A small image captioner, trained from scratch.
Model: 6.62M parameters, 64-pixel images, encoder arch inception, encoder norm batchnorm, encoder activation relu, encoder depths [6, 6, 6], encoder widths [96, 144, 208], decoder width 256, decoder layers 6, decoder norm layernorm, decoder activation gelu.
Data: 145000 training examples, 4.7 epochs.
Rows from block 9 of the image encoder of a small image captioner, named by matrix and row number. Rows with one number belong to one channel. Each number is 128 + 24 x the weight over its row's rms, rounded and kept within 0 to 255. All counts start at 0. Numbers have three digits each. After the name is the row's rms in percent of the matrix's.
After each channel's rows are labels from the 100 images, of 14976, where the channel reaches its highest value: "strongest on" is what is common among them; "place" is the part of the image that holds the peak. Only what is clearly more common there than usual is listed. The data: dead-leaves pictures: piles of overlapping shapes.
# r30: branch 2 reduce pointwise conv (encoder.blocks.9.r3.0.weight, 36x144x1x1), inputs 0-143
# b30: branch 2 3x3 conv (encoder.blocks.9.b3.0.weight, 54x36x3x3, transposed, each kernel summed), outputs 0-53

r30.11 109:092113095144145131117126112128100114151138117101130118139098084088105141142139135161127123120107084131088223155155116115152100131162165116137116137166111114129140097141135196125109133100100139125168143157124141121129138131092121133130129119131139167110106096154134113124113137146110128141134138113099126125159099112152136103127126108146137116133138129139128147130088113122103134132130088222116148177127110127115114105101203114109154
b30.11 140:164210143129118134145158123109147145120099131142133132116136169129121172102127125122134148175120093137114152159107142124105141148087154094104141103085108140139130
strongest on: shaded; textured
place: centre

r30.8 104:125079152132113127091139117202134116109189119149131151121163107142119127096103141124134126136131130102114173150136141168118132162153174151139125142110118142154141146160161152143135128113114107133120127113148130143128110149138157142133132143126131152122153150127126122143185163162157151124127119182105123144123176102138126148129186148141125149181135157117143142174166140185154171147190125124131152136161164117105112121107127139123162
b30.8 145:099125101083124088133108098085120123099116104128176135121152157135125140163165142176162135138118149110128139118177163094115129146128134160168142143115132143140102
strongest on: large pieces; shaded; star
place: centre

r30.21 102:103154120176081128096163140123105134142069103110090155143148130119091116128118127160145105081155082098095124083111125150131117124125126142128137114131141161115134104100134097112143136150105153156147120163176142177130101070150128118111140198155100150143132146123150129121146169119137123140118126110140171119100109124133095124101131096114147106123133119107134141128123099127101112145143081078124129156157139120116137103099187116131164
b30.21 088:112172141149122108122108134112121132123073119175151109113110168139109085131108106085118131150117119122137139142133098191091095127127133138118141156132072113106117
strongest on: dark
place: top left; top centre

r30.33 098:133111136135119080087112169121117111080113143092136115179156161086101125124093106105142139176148102120111082112180112121132155130103089095092175124149115113116113100161140147130139090118145098140123112138128149103097098132155119115147109126175143140114106091139123123095097134131132115157143144094106172062149109119137105138137120109135169116117151128139153147140118123112126112171133177109128147086120105148132123151095117113118164
b30.33 066:108119105131137155082123108103132088073142106099135138123116136141099133149097135110121101110142137086129134124116099104116114103102050129142091122160129095150130
strongest on: dark
place: top right

r30.6 103:153119148117102120121077111151099109108158133101112106133109120133156085128150124071107140128119076073162140119122134088118107132103161126158112156153131132142122095109134171091137126126090113097125109152132126142100159094130144139125103114133117179091115116140118122145187150146141156118112138183136097100109162119121132161154156147114137155144130190134128119186156110191086127089130143093120128131116122150129122129113125117126118
b30.6 111:114136087134129147132118136089132120127102091117137107102146163179163089162172132166154119089139152137135107116179090111142137144122109166148123125102149132136142
strongest on: large pieces; hexagon; circle
place: centre

r30.19 096:144128133118117102121090138150102092141163135132132157119132153110163090159108088089102107243078118127102139121113159165106127118126132138148136148141097137113118089141162132127121141118153120106108120134109096121143133101107172120106105110116142123118144138132131105097093158140121156127134144106115149089132149098136126131096113149162100158153132084104166128106120195103150134124126112132105113094160103131116139114101109170146132
b30.19 104:110103141108151151133114144123128061129149100111152151096104094121131100135138142170097097090149154150127112144162129076085113121120127157153144131108130115145095
strongest on: shaded; size: large; star; cross
place: centre

r30.29 099:107127149138081110140091138149122110094125153101135144125123185130080096129117089105124084168149117121163121169125106134093196064129149093124105108161116104118126104159147110137125103121142128125104130137117142088111150157124100144135132107174119108133135157147117083111072123139094113123146107104128176095124125128113132130154121069137140083090171129127106098143100124114119118155142161151130101134146143126139135140102102124138119
b30.29 075:136146120161121124122093135102146081120148103068125128146100123127097138106126136121113128122091128126130154158145140059130128101134080158125098077149134119162122
strongest on: dark
place: top right

r30.3 098:107155190154113104144138186112100160139142130144173139132134185130124108114145130127145066143102114132131126112182116139136154087121107118132138104136128146142169156108108112138099124109130106098122164093093131088119077156138121186150146117144099086098133124155115101145095085110111122127140110094135099163148127117131097118113129077127122135127119182113115081145102102109113103134111131150132128115128143120141131107107174150114126
b30.3 082:108165115096149145093083120109099125094134099104144140158143130082118158089104108110106135134122136099134119119122105115127073097111088108126151093094158134119120
strongest on: textured; grey; dark
place: top right